config = dict(
    encoder_arch='convnext',
    dataset='rendered solids tumbling over patterned floors',
    vocab_size=61,
    gradient_noise=0.3,
    batch_size=128,
)
Rows from block 9 of the image encoder of a small image captioner, named by matrix and row number. Rows with one number within an expert belong to one neuron, the router's apart. Each number is 128 + 32 x the weight over its row's rms, rounded and kept within 0 to 255. All counts start at 0. Numbers have three digits each.
After each expert's rows are labels from the 100 images, of 14976, where the router gives the expert most weight on average: "top examples" is what is common among them; "place" is the part of the image that holds the peak. Only what is clearly more common there than usual is listed. The data: rendered solids tumbling over patterned floors. In brackets: how many of the 100, against the usual share in percent.
# router: router (encoder.blocks.9.mlp.router.weight, 8x256), inputs 128-255
# gate: expert gate (encoder.blocks.9.mlp.gate, 8x256x256), inputs 128-255
# up: expert up (encoder.blocks.9.mlp.up, 8x256x256), inputs 128-255
# down: expert down (encoder.blocks.9.mlp.down, 8x256x256, transposed), outputs 128-255

# expert 7
router.7:148063133083116102176098091122161120147053136154139141130142108007114134161115138156093108134174147150146133152113139142100140155155080103147152205139126117037099161170187132126160114097136110055075138164117169176169081106126183052116180074175142076152152136083135170143139092136174115175150132120126134131150136098120145154127142155143143131119089160187078151133107087145126118137139
gate.0:144153101157113196118113119111094137110116154131130142105159113104123129140087074171085167168107173081178159128133159124152139122144109052100118094107088174096173176141136125128186172148152114152107150147136110206106160108138170141138109164078134130098131118120103086064119130124087160129124140136098124143095094078136121116122101084053128093094106162132121190112064125192137146175148
up.0:208196113174103088073129138147084126146148161131117169149145146110139086109144156133142111082128089176090134173125092114152155112086099111086164175158182113118132146111136170134166183145084145076136096144187102140163156142128214173149122056121126143125091178076096099114105093138108130152110184160095160109104152140139112123132128130173120118092102089130073179147114139160069124139103
down.0:119118198198149138140121092156074174116082088131177148138156123087107141085100108142067110089110123137134122128067090111102096133151152135173195154093159147088171115120123115097131149125103135133102144132174111121101179088111210116117129129157127109125116128183112208088172114109145101159182071102117113113131126135148124143085147160135100162089117082171123089195159114091182184158137
gate.1:109131081159185071135185177135144180102108138108106125103185150105133097125164078151156152103147101077104138140122092083152128113121151157115204125167096091126150085071103104167096195128140130116113152095095084181113107150095088097132061097127140092060138171156163131115138091094091133129188128145148107130072103134139132130163156135111132177133134097154116129065113140190149124085145
up.1:110144118158067174115098134124145112133207111144143145152199122158172127161179131133155127126084086176139118088140162130089114096131143120134130141125141156089139098140131074118091139158124144097114106134083173091121085147201160115100115132166080082143108143182092106145135166095127134159124117118100192133102108111220093088104073086181114120109202094146072193081093065175083140141092
down.1:105114198073134142133131156138168148073073147172153114147140130171151184146134145112105154097104123070102114150186194114141123170170085126080160111109116148122109083106165068107093123159144187094125199087117138156143100194109153126143158144120146119115209144119180143121118139170091137165135057066166128112206135061159161120148128093132154142135114186155134112145128115126130129074162
gate.2:091069068130107114169117133146095139130109103112092126131128100136142215182142143172111156117100127142090147131219122142104117155122127183130098103135128132116158132214137129127130097144132135142141146161114120109043145151154113141105108106144119096118077152102158106135055136148126131053133100077164158128081123129142160121094117121151112129135134092075101174180108090177160129110120
up.2:134148180100101197157134113145102138138114189150133147072158102110092122122136100116160115151192121091127115117129086116084112123130156129094151114146182133108119190119119125122122174090133109089121138120150094163133109111205157095121149182136159066141163031129176080122136078092113141132104107117065076178147108169151163167146146131138131128092083096106114117135115145161143121089124
down.2:125139114204104163114134105196128113151122117142052030156094149133098115133216154032105152170096099098127128136143070131149085062074142155155167138129093099202089172087189123139111135111124115164170123133152152157157132091104141115091128182170140131094095119197121080110149103112097180115150106146166150132089146095126146173126161149132089110082128123140110119144108108088110102158089
gate.3:150155082098120129142130098120130090065118113066128113114150106136098178115151153106116199133164186137136108166101136090070119099127093128184118131170133111132170130171088100123142084147120076080094097118167120124110131167138120098158095123087138109159148138101114150124107132149115154145131144091165167122100193159115139119156089087129176105119103109083116117165136170134090152062095
up.3:153095227144128139143145124094157130122113139147135155142094125119144148114153044137122130121151121129148117115180113061147079088132162169160104114130098199164099138107125079100125096116157132162118149164127126110152126174142139130172116129124108149101178134151086119120100195151105168126126080049147188124102179081124148105197099173154122127122132105167080093140174082150151123104115
down.3:125146149094104117187147054130119190110141157113119189128131062118097115094133145152064122188126120130191103149138128122173107185096106172182156124145104159110051150156153122098092095179120068119132143131097136243129157084115085089147094090147153085089149169157141157154152131102087160107101118119106142136146145114078141105136164208099112124142095156142150166078134104131152151103107
gate.4:046154144138124109140094100110145060070032155110147109095138130154121097075125103171117148111174155169106183168150147137128087132123137145117138123105125129139162146077142100155153192156091131147097166144123066075067134136119120117158116093133149121131045132106106135143090191104186151178102140174141112189158156112192116147134151108158147115147164142098189102144064147121156138127162
up.4:114102098122134200095132192170147112118188117197112118085123114140077131046140096058128162155108143048150095183169125050098183118151113138071096129161188136178127132128110104085153122131109110165148115176146135113147166099097070111114155121093132114101168144109100119110116073163116154138127119196131146157132182126209151159111132142102110113115152098143094105078128072038114048106104
down.4:118135138157094101105098099157167194079123121074096114134147129188055102119135132113137103166130099147097162087109165140193105142108165089141072182120160152153137144162181092190145098152163152168169122085123111126151117074102128150150147140110170113131179159157071124117116139109152077139152161174111127165135122123079110129135158133079075137076130118127120167085126085093137152142146
top examples: count: one (100 vs 25.8)
place: middle right (95 vs 12.5)

# expert 2
router.2:170170152100163102141149127104087203072110174193108115124134120104108112121172167155131170175048051112107104125145195158094131079106079170138141133111111137105078137077129161107065125100127092172077109040128155128105152120140127174119126163122101169114115147147156135135147156083161091067131137110144122101109143114107134124141121134117162131142154135101131125173206169161124046110130
gate.0:163182128095191120155129106123151111122068167123131113090089211108135102080136145200199136198153174078087084104096138086099116109112114169148092110137136162153111097085097117152181139105148134103135072134119119151110133127111069193149091110160061159102105148104138154123092116145124179156153207126064126096115163121134080127152143133076075137124121170121142116102130173109134125050105
up.0:132104145109177125107202122123159190178070161157140148130104166173124137088147118149106112106166146128098052110127112163120089164150129086057095133083115108122154142124114111118110133144163130161075116159188071121176130129158134220132171141159176089094159123186130166154122059130165134154042131080126127106109147170071162111153167166114165130135126082121095160148088170094135110136170
down.0:143066155148149128141093112110130166101170130098121169140085103148146089100176136130128038144201121103192136142126145118097154118109156107148121160151110179165141078159129103156149172148113093162155104076102165138138130055167105092137163157090136154136150132098134102096158148150114168177163190122089117158157108097135110115107178203134146127168130163105119104154137191180160140115100
gate.1:164133026148058170129060043114144107158164151097132162141140094128163107112162103137110070152116163115127098181071095121098157151163120135141138117096138110130194154119124121151071094137145129070180110126140143140193155140207132165173154138111141183119127118133141099135104160099144115089110128204119130057140068150167135121100143122141117095119106107115165120073153154186179132108128
up.1:190123105094095145123195124083101148110167163100166113168137066121089120109133158086105153156115161142096130100136155101121103160127152089116113064111135147154125115162108130149129119138165076163131155094110115211105172124134114163116057084140186131126147110141153131153137151152150170180084187080144139169142111219145151115085063128100105168119197133122170119161083148126139170160069
down.1:127196100142115136114133121130130093161115094119179066125122101123113131151122146123082156105127194183109112125118122079102133105140053164157137148117128159041102148139125137162142102166135043120112150162143180073145110148117128184157116141077134145157143099145124143104178111125174141148062153139200154179093170160129099106200108129110144132152186170143172099129146101073121154161131
gate.2:154129155091108152150134085130124178139101115111141097086126146102167072182115104107163078185095118104127094127185075082142089163148072145088129120098163138140183132159174109088152171175137057098093115176119163086165150163124140110165139138102082132172173108146073116109160165114103120143145065177146093084125152130133158086133130132079164114135085150213101161168125115106161198220114
up.2:152153095150083122131120153134041137040131146168097183193081173143142136153143093152125073165109160080116104151207124106179117114160135153115145120143122125138096157108111134127143094109150130109097063129139135138156087126119126143051141177146132123134117082126081142172150195131125123147153159127140069072191173088101142135154147132119150071122105104166162125117118095071168159078160
down.2:135162137096186115132179084119157156089097095153101123119102172153103128147117125165157122097125119141133155137195084136052153136157149156063127184137174162154135111133125103127098089106120091069171121094123153080128167110176162145143138138115127131154158107091177162178124111070104133105102081159143193096147146182107042190110118180108150166122162076107153141152145168138087179129118
gate.3:056166154106158109133135187124166167132132164150142108073107133100127133118143071156121126143143075146080138165155134146140136161070099154156128116170128106153070190117122126126167151115072177181168172129145095131148104145204180168118098109152160139149132190190097109188106115107146108105128155124087153127095184107120095088126094112103135172082149162116222126172101098140137126094133
up.3:119089124085097092091156179085162112100125164173102137136112152124131131122142129144169084142096209156123169151146206167119173177098104065187122138112092164115146133092119134149144123121071127178093149100097055132129102140131137099159149169128216106158125095197108172091111104142115159108143107115199129158099141127085185131094145171130127093124069086104132141130116106152153111074161
down.3:119151128166099110094143108176162149142090053104104121118137050101056156146066089163174118169123158150185129166145154151086137133119068107135145156093099196111187098127131177106141140066082094180147145136129208134144138108132068148096097155104097061072103149137126122169145092147145156138156152133172108165107091165149120107149114153129073155156127097178120120123098115169089151158146
gate.4:134220074138120155106119125096174070158099205127159124151152147031181078084113097129113129078077098083184143118159140114086124137114121133111128138141093159106130113087178124127144128067128173216165103136133122133144092116112080130174120110180114153115100148119155150153171092164133144123166120189145117113126151147191156135154137128134061160138130100143125157093129148181104080143159
up.4:179132091184085142142047098138144161176127107129077125103158106099136085113148092159155178139123110113153113078129084087130146163107098131162070114157137127118120191121139144092172121069149126106096139094194185175115160195099158153155150088127137120123091084147187124146193107040114101148104081142075145170113115086126140131132066133108169104102111163145115160097162157088129059123105
down.4:108138064098132115214091168090150149120121149125096133050106094149129085143140172164144139103131125120115153196113149077146133107112070100151199135102112093133118144153118185092162114186102100108103153137101121183125181050107081113067125137092141146110118115162101154135067123117064092069117146138175164091145123131170175114133099139098158155169137130170177147129145202162141097190140
top examples: metallic (92 vs 59.4); count: four (82 vs 23.2); light from the right (52 vs 24.8); teal object (44 vs 19.2)
place: bottom centre (47 vs 12.5)

# expert 5
router.5:129160158175133121099128036086106079106095151154126173137143087050097104157088151162091090071122205111120202106087134108115078102115191142127141141125163134064155104142104147150178096091156101087116147142121102193140091137126115096133137099159164086114115149075096091113091120110079191119141127167140113136101110163114160104130137108154136115099135119144142128113147132121116164143155
gate.0:125169083085104133121097186099097164114179120098139134131164113125116092138121118129153136086114145122072091165108174086060123126160142153115110106098161153104171170171086086140135099087144126164157100171141112138164147128160169077155189063138138083109110110140178096088123168063130151139152103099160140107106036104127094122131170109143082110101123049143131092101118131165135144104158
up.0:148065156160086166171136063162192083082151162114134106122103117102086129179069155161136170148044095129116122174139144125153168155104131165158147171119184089097133126150120124168182111151139124125161138148090160140126153167067124151143142171146107134096118124185115154099129081146103116152119151086042113146106120120173088134114107112109138129129136126093139121151157098126137105175075
down.0:128057110195162182078116138142153116104157123105150107164134078091102097175117130062036131096125214135104093128119065144131091162128100102101136176121090165159095141144106155120079106160131158081116124116083088128150107107095165123153134128112096090105103085136067127091106110146131092157095140051131139102120176144144173123123102139112138170108081135127119117170140172114101114104106
gate.1:049098143064105166155128127136094083082159135071177077113086111122147112109078132113164089182117166165136132104148156089131106111164058135123169143085138139103150156117119082150173116085116101091134125111108131111167106166119152113095130109105128088128181187074064180070126095143133145095171137093101064116131161128128149145128144166108099055125125156078155165160107117208113117117153
up.1:187060127155136149191143165100089111191141141187107089119169183111094147140133113119093147139075129167096074098119142125155138169130172147072147090101052087099147147077107156139080070137102120087178141162166076127151112186127086145150119068134106125072146098106107132128096092128145136170077132200127126163149143107161073114107080149117074162131133134090113095114087136149145150128147
down.1:123090155085109143090099155142085175111099094178154146179100160082160093123118153099102119165192151174186118136095146129124140168125172128169170042109152092160136134126131121163150146122106139194141138118131073182163103111083098062170122127080113130083155140188167099129138164164057124097102120117137139113115079172127095146107106104160107117083114123092106152131144175193125140136087
gate.2:129163132145151138121169113133148147122150119163173175113146142078099145148169103106122153139137138184100079123158053080116150159121140112091166179150095107133116082079087126094135079093088076147115144105102090112130128134134165081105166131136116139193101087133134107121143152109145132088190113176161105152144104094189098095164104133125140164120126161123134102165145125117080163158165
up.2:100156079158102158140100142151135142161135139109190172109143174132139131169165070137142067067134116119137150143171089098186082168085178159089125132110129139097175076169104105135111081186131091138166176148191184097146123124160164123142122130098101174085148137167141112178053181159149125094160172120126112144182157123151102163100133180125140071123110108136114162159170107098136104077193
down.2:155089130079159166137187143153139137083162049092127158101103092156140132165149109143099148158121143119140136212110083169130135120138155168111097062053080073128142077100094118130195140145093180126152098152151129106116163132136141126095156075122115157086136106207162189118143164093151138154069087121179069170121093157115085093161145153175153091122170077103130148126087107144092141103095
gate.3:127101098174152162132134204091148117116101163118149133084111077127137120144149125144038110123156135056122137087119094126163138103056141147099147131152124124127149101154084151083170172112167092077149124159091098090135084132154083148135119147044119085086068131141165128075130097131128138070110128112114144126145117121085157128197130116134139215097129158137132102096152151092149113135146
up.3:120136122170070133131148128167119124110139121117177140077102101109113140208124197104142103156143134095164129130122092111135119121111135128124131128100153078135153135213129176127083198115110111120133082102133092095192097068136145002114158108084133096134166081076188122152127109159128107142104175116099150160165093109093143145111102075140107149062125139133160115044123110134093079135161
down.3:194170083170074095111143105101120139090104128063124185095187130138141088170100132133144130162180133068064097137129137097090123160202168085141123166144127069142072141065136081174112105125085175102156114118128116132122090127124130073169139094139127137081084105138080152124130156130144109098088092167137156110159105107121140161138093046123116143161091194136124085127112162114107139123129
gate.4:155078156116131152136107137128154173136149090139086152142195045174108100115108158092132147172156132120189192120094100071166096169156129159088159185094135146154147083186068126125168110170142125145082152102108086176112079162101109123101096119155117186173098121124102138073106154074105156086125111137155145133143069136093146114090142139121139172073122124153110123086128163143078103122105
up.4:162128098113138073121140173171102170172087144163139144113126124099136106141166153109112102141157142163148120154140087071104170095144081104111180128113136164092167123101103140140145109082116189161098108114135096080117164127146151164162129088145111194150178136134110151112122158170165145154063108099106080090118136134091115047106132153066099141151104113104135055076164129135158139150187
down.4:165134116172171123093119163117143112035166083139138148068150146101161146163136109067072150159141112123172136104159164103108109160123124080163135165128150116089158121109087133143093107073103121224139118103114054063124162112140057114098127186157126114074140089101114103154165170082133124156130111120065110205142135076133127116132164101126126074112136100115169129147124129075115139145133
top examples: count: one (100 vs 25.8)
place: middle left (71 vs 12.5)

# expert 1
router.1:135152180112134157151120118146084157091105094125107146190116114103102144189079180153093157118156161127103135152082104125129076120102115098150117178135132133129130112161091166122145108116109089080174123101070151214115124143103150100163086135111116109105148151148123127049126148100120157093120117166102148164153100195051077132163193108128125101165142131080119097135124087142068119139112
gate.0:143108071161144178157071158107090123120160148183188125127143083134096135140113115146121124131063127097188158162165143100175143070150122094083057131155153100141086089096142112191128112114155109151170085077083139150157173165146100183111071113140092175168108133170077178123139100140139123162095134138096089072153109120132135142119136147164119171193082100146111150152116130138172092114139
up.0:119212101138185137110113116142130147155126134074178112088169135180164124121121170118144149190103174155137042065109120146095134134124137073114111114165084075123076083139127171084122151140129160137168129160108122171112103149082146122099073115100087159177129128144138137054133139126165112109136177104081098133158087067140091104062121156124133138142141122178096160123121085099174114136183
down.0:149093154076126095178148074137096064088098115129074132102174110130139130074099197128156127104115118083107140165101152137112129159169103112158120097140158117139093141170108163172111121162080126138091102143091141180078143143135122156116138079125195118066153108127112166147107102166129127119113070107139095145123204088142081114167155122096171162131149170119150067163101128195109144105206
gate.1:148143051153103109123135120125113133162111098140163081042102133130089148152172140099170094157188136070075144075152130092090122065109185182147222097095152099095131074147128122151131053163165110131144146127115092084076094134145133116176113167181163148123165118088117140134121111128183054162136115144116150082130156080135127114078129108097084106154130140151112162137023142080123082138169
up.1:165146123121095132157098123092079163147087185123140118134113129130098081086119190086091126100176058170114108155149149104144100099097149113157105130188162035136149063146176144143146147112187153151148085124133130142084115083134185180157138132143118141124160177107085111135119152146146130096125119150163115076080157076166105115119075176113158150044131176177178104131115119143144098109092
down.1:152139117080158114143118087098143073166103134146184179148153164184116112097173079144073073144125093178114180189175156089166079127138134189163145113125123107132115118178104153158127090144101085121139110191176138137134130155185062158102151112139118110113139098132095184176162121166156170106074168185096088116114168160151110083035167176166133103177164110163107134098106084115147121090141
gate.2:150116166149095123128145103103106113148169092077085182088170145140151152130106150174116092183034168177090168135088051152128151089094121131112085195079115117102149172084091092113178127135093139150115130160187147115191059149168161175126128103191110173101145188163183175138100091126156123092086159129108129123076112124161105110139144134090117169114107118125080193165110106138165106147137
up.2:082086119083169151087127145105161118119098090127115124188102137104089115109139104174110097106133095095178071137152131136113149104114173122117168121086123120074111022129101110118100102093090049099150120099150119147069138150143131129147152104178179106155161078114109103084113171164109117115139133131111091169148166199146159142169109124117096139115168126136141130097156139160097120111156
down.2:131161089053144132170123095132146137132072119141145143140116108134125065143072120158084139227117108085134127118096096167139121064095121182149205161128120081097172107164152127169090170153113068114080171168156144170129139142136128155136164141112081130148116116063147062121128081052099149119089075102136114110174087076097179145053124123123128142132117120120120163149142129183121151106097
gate.3:160061123115127162078138160104132192121161101145129102160150098112127133082076109092124101159116169152134110112128088109149100150095107088145160120099084130111145118041122100076150167140168140195111126094144111162118099090109084142126104163133208126172127106100116110115147148097137143172106151157108125162121106157170099077109151168095124076106165148128075065145157115127161117097164
up.3:178146158180199099080118180137136109134105120128149071120114080128110151163058159126145093105163113120127127079141132145055132158096098118135161161104175094135132213099135127120142069107161077154190093105135008111130145148129137104142116148136175081128143111117103056133153122124152140091127154194147122137097173080134153177132123117144142178119065117201114063132131160117126123119113
down.3:096144135093143153149170131096071113166155122141121170137137147141206142126167100089173083198149158151133151141162104171099170190119152090110136099143138081137111155105134188094191138104173111148058169091119141234106128198088166169092059110138090178145110080130157098116123121162121153063135171173114075146089144107117130117096123112123147138095096089108126148196104109135131098098155
gate.4:124151171134134194125154163103086116192094140128126068117135121118134083138083197132152137120148136160112112069147150118107164126127178218148133104141157114087091161062143101113158175126112140101194136141113194157090120077138077143116125123090090113129130152121122119130159167140185143170161168108151169140136108161137134198168181080119167134127079157126075157166115157195175125168091
up.4:134133112130144151203081116104119100160112101101159184096100149115183140118111142094112101182137140157083140129143101175123112166113114100105111141147118132131126168148129113154125128141127163141121124134133163192155097190112070207127160122098071118124145119164188110177107099098176120155199108121188096112114127111102210147139142130070197145078050128125152094170147137106117118111134
down.4:133116146171154117139103108139139105155140103139163148072147163095106072132141127111172138128094065112093139146102121137101147124114157139115110104192107161137151101105092160084207094103145081112124075071124080089166172089087127080183127135125121079152110090105135164082134140140103153122107094154079105100090167128139059117144107116098123110131055099119086164112176104123113170112101
top examples: orange object (54 vs 18.6); cube frame (48 vs 9.8); spring (29 vs 9.5)
place: top centre (54 vs 12.5)

# expert 4
router.4:185157135088092152140159118129119105160096148083076112162177127095102049106058066112149153075067113141124107116129175106085049115085159183110152163153207169121146150100154122096119133074137114085095081088132118172161119083099139122161133167077148099171176104102148123152184101125169076123183140115184118087162152106124181102163090075104105074130135107123058086155164119154218091140117
gate.0:151072155117131171108120088086139142145090088112084091103121102160112135111098244135072105115151123168059151105125189148194101126097187103095131140089073112136122185147127118156117099119122118133156131114141126124168095147156143098141130127132147146150174118166148093088146106080070140116113126089132154147112156136118094163119076134081166112093108165170126134068146121173132155123079
up.0:069176130134103061153122183088151124113138138144080047105206115116196167117143111119151104168152090126156162094117097095151148124104090088205132089147139128137122126080145151177104121107080105163169099162166121120154085139159118103134096126101082133098040089149143145115074135103142096076106104196136082126089193114166149164118154130052164120096109074125096088159138152155129088160155
down.0:109116167115092108109172103130199124089138110127144146118097144163190191121138165119102155145137157101093080138122093133169090189124112167131128158133084105183144129083200070130170102099100171108126097163102137093095147126086108158176083138095177145134141121218100117100142140115126105088115129129144133102146129088130123152175102086100167144185119138089158104071098200110136099159089
gate.1:153119132209134096088199022131109118170134082098173087142033118051167125116101127135138139198089117121114138134125155103121154118141122097157126106124122066154131116106131164119086145103156130102065111117113124101117049157086103117101113091137172164035095101132103061113158054085142092113097120085110152167091149146151125135094152111095149121125134139215105120088101175119133105129083
up.1:135172132098140148159099110179110104085118126084101139118159165128119197118082170165069146131113126185121149115132106125171138134074134125208196170128141071084139114122094094105172137124141097161110185142128177209126112133137153103158117144114122122123100124131141183156088165130088177143112112127118081098210121120099150083125154161129192112173117154073075076114095096143058116119189
down.1:146144145142155136126125130189136143090111172153108139091111083094105115152166078118040163096143083148148118171190072115114112122127130137137118163168153131160108079134111111198109109133142211114058080143153095159126168119173183140177157182129173177182147131109165132156135183102189131062174099142148089122110131105163212162127123130134129083145121159098161144086151144111135109178098
gate.2:167140211088117151134140109128166143155126187134096116068141110162134063162126132124168109177139096071094130119160092132110176123131108161086187104132126111073125127152152137154097080147200143161095147142205082120169159110133103165112130101115143126149134123159150147186143141108149136163125133201152167198145173185139115131122106120116116130181125122131150125083130204119137144166118
up.2:123185096172144127166149148149100094108069129087155113121105109129072112107138172105121096118161159100121100118125123107163149154047093143100154131096147171193144098122143147109105074194085081083138132137114114158129100138192113132202159106148075092110121073150138131126155135098145102114157128168075175115121164106095116139127150107093092090127104198149143141113141169102151084136162
down.2:153122137117132093083151115123067132091111122114192159102067116119107151109092184098180106172115136121120116155150109064129143094170126131120151154140118124199149162201089130156050089170201169167102141111077096066152127136168073149169101132115101171121145130082106089161135173117152120162100181118159141088154216132150109103096143107134198071140106135144126157144185123094122093133160
gate.3:159082124087136086109150154082054147113116132145146125118169134161175133139110137112106127154159194165139164151171196146139141142093148129149195105112159163149163164130170079161163091112158129155123109112127138160103156144175105100187186078101132154175106152162158142151150145164088173116090122156106132136142215157131130111163113144074132136064127099138170108096203103207157125129121
up.3:093122123167132131067113102160089095087131110138154124080155140083130144146130148191172177119082113084161086123180150169167102099125098129115148152181172134156127117134086110117137158119141104153113069158161098093104183163146142086112094113101122094144162140116164103161144136132131108086204131093169134104095122179165073100107137117119130190202173154097106064110100121112160134165154
down.3:163201133136106118116152113145139108157112107108117147153117127126129170142186131066082215132103095096169144105145114107110145150117136114162103106171152109148151134109180087088160118121156110160103157139126068113149105118167137084140114113147097163124138096106100127229142135205110096154129098090153113085133133050129147138145131139154147089186099111101045155127128130104176085189097
gate.4:095166186111123124118081081107109125167094120149133088120123146106149121157109118169167126133169129144102114069117123113118151164102119095091117138064075103117094119136122133095175135153152075063103160111073070162142156116137123130141144153149145153151113122141179147122139132126109117179075181101086108154156171147145137165120153162087175093086104135117119120187130093070175154146162
up.4:097074134113162101149154174103151086142155118119103128176154090126169109100152153104164097082101092123115111120086162116129174137095155160033083162100161101105096217165081159145086147053111183152122145102136136108077077164179157109119157147128103137153117099125106116169087077135105148125153137107124104069118141115118139137108158122086088150140150186087121098068115150088164172177125
down.4:153181171049089104131097139124105152090106130147151142159107076054155090095127193125146116132101135114159144137069067126107125133137122190064099068082160162101129125120097101113161112120118122090089140166119095047100109067148160120176180206120119140099192137132128088109106213120106057083154161154088149117092122103094169095151102092109098128183141116149086095087108157138149086105166
top examples: count: one (77 vs 25.8)
place: centre (74 vs 25)

# expert 3
router.3:112105147211144149168128106127189128154184153058170120123130119185122143095107137097132125150123131136086109133145095139179137139136080105113095068119136118161128117158128084131097138199125139179111161155200103062112170163127153114118069100114197087130145119142139116102123127155129147083129118105093143164147164189141163110159120127108110148103100116114120162150011119109136160139116
gate.0:106149118142104123107169113156161087118098092121149104105109124145161131173123148129123088145138181106150147129169120087113131110152093109118119098176120111098194100209098129078114125145137126097159167108121084179120112147114134117106126155164107089144092176150131079126151171151199089136113152050141076135116111107128137142135090147134154190092087114102203115123195176158137114136109
up.0:129110118118159116146134111120137169133161114141076138130095134107114112120107119121097126115068133098135141150186131170142151146115173127093160130135159126073156108127028176190169134113171069077084118084165141182139115066111079148116137096171147088151141086088051133106102175078173139109078142173122153159124144127133124120192149110117170177085201057140099140160096118123156121071140
down.0:122115079106133107057067136100115098092130194124146092140145099184161149141104080140156138138087125184202149103118098181163128110083152118125088090137127155109093137157139147114084129206077075210163123099143177115174099147092139177099102129099177107115068166138164085127107135115136096139123105127075150136142132097078110132131140137162066105122115119125126138090105107078147145093197
gate.1:122114146112156105182118147136071141120155098147140155121125084095131163144142102117138066131195080102095155157162167162100165151071144119134085121110132130124131092105104071133167099108177130163079143118125107111117095128130206088167106099084140155148109138096108127087096057136124141118128151079093144158126123079108144121121150080115104059142124209160127134135142175141112174106168
up.1:129172106186120134130094141153124123159120101119123055154141135157099108115148158106082093142147156103044148133156153077095069128151172172127122131150071098103166129145159104104061110101119110098107066210069108129105105105109112122104143133144127122161149095133047146080139125147160107092090142115154097143084098136119078176148079102130071143102124097121155097153097120126146176104104
down.1:134100112144171134069085191141160098069104116137143138098133119154100069065128183146072074149112114101107158131201135205171171135085133089120128130144140117136144121106102141067152094098153130141131166195163062147106033104122192172103106108152087142121143134157071112122138129118169152168112100161101116154124157138116149164163128094167151069186074079178141124167117130103124094122041
gate.2:142137101190128125140209120111166124147113126145151078099170159126136103161134076158103084130172154125129040115135182145129108114173071132151136180102136163138060154129123183067078155112130162110126127047085096098074153137098147125094111131148136095146092139123146113064084145206092070092087186113121100185131210158134110117159210153094107133160157178083136145171087161059156106122154
up.2:076129114142121080126154135106135140153208097156118127168130164109184131137108135161123168137121132120119072099148143118129108152119117035099153147065179111073112085118104158141112100146098143126174119114129183129067061170187167128111155177203124085186115128071119143185073062140133140196057148169117094129068171093081141123121124026112134133121123130118122124154122094119070186118092
down.2:113141146144114159129103147109123095113083082092107048124160073157109091097096178121130104157129043168107105157150160119135146160199101099106177071108095144067156182141108074100098181143126140149143140154167102116150181163090175112114132136079078207112140142141158124091157165100135081157117156120131159065120178127071117115124138123092098135121133116058153095162151145150140165133121
gate.3:116149063069186167132193148106141133109109096109077215093065175085142143174172162164206155091166147143145106122158160158162135135078100157194110173081118125131088106148119120119061095090153158099131154109112135072124162142121097144142128126157065085104165088138134084128182134109143081141071170086118072121144198170102121114177134084104155106109134147118095138137136119086136147063149
up.3:195151093112096169156078131115122099134117140165133080151094132146080128107194108128157119176134154099184124160125164208147165156124161180108095123126171127175124101107139131135112124127067114088102166170113154145148205121133095184150181150139128094134144161144149081082143136121090120105148174125085118107113186177102149140182124115170124177151138102126096095130127168092156100150115
down.3:170125142128075106090082181084150118148103100148168109125144142146164129116147087111115120144134099132175153135142074103177106144094157133167114162182099176107149124145148104132094183131221132153155122084125088163098121139162135125111106167164141115172085130121143095108187122120097128096099092165168130175139177119083107122151161114157112109132053122118195150176137122061110147124123
gate.4:109127069166210173112166148153064097054144089141134098160145199060153109129152175141076085106127138090146119181051156175168141144089149156136166130139109124106142142122106098085149173133143131102116108099075139118149104116173145049176160144142117147109203098156144071087161128217173113148061118138160095159162121136144115116191137124114170107177135180115129130130126086129130117145102
up.4:082162071118150131112096105153103152099096126086143125096102079126144136102150107103164144148136186136106145126128151097050143167090106098115095167122173059119166119141097109116127160077152132173099087109100134129058147143153156207163094146095114103107135114138061137125077174135114127085126128108100109128148182182099100150108088210113149106152116126134110154139156143106154102079096
down.4:099220128115144114178127114169142090123155087126095116116106024096121122075130145200094088096097110150172071120131126168159099095136128090163137157150136121148097144115142057093079124121123144139187144121153155106145088164140179115176145087203120141116122133108121117103146083153136130093126142074103128115131096137134100181167072110126136075118119102163081142075155113081164149095134
top examples: light from behind the scene (50 vs 24.9); count: four (50 vs 23.2); spring (27 vs 9.5); bumpy ball (27 vs 9.6)
place: middle right (82 vs 12.5)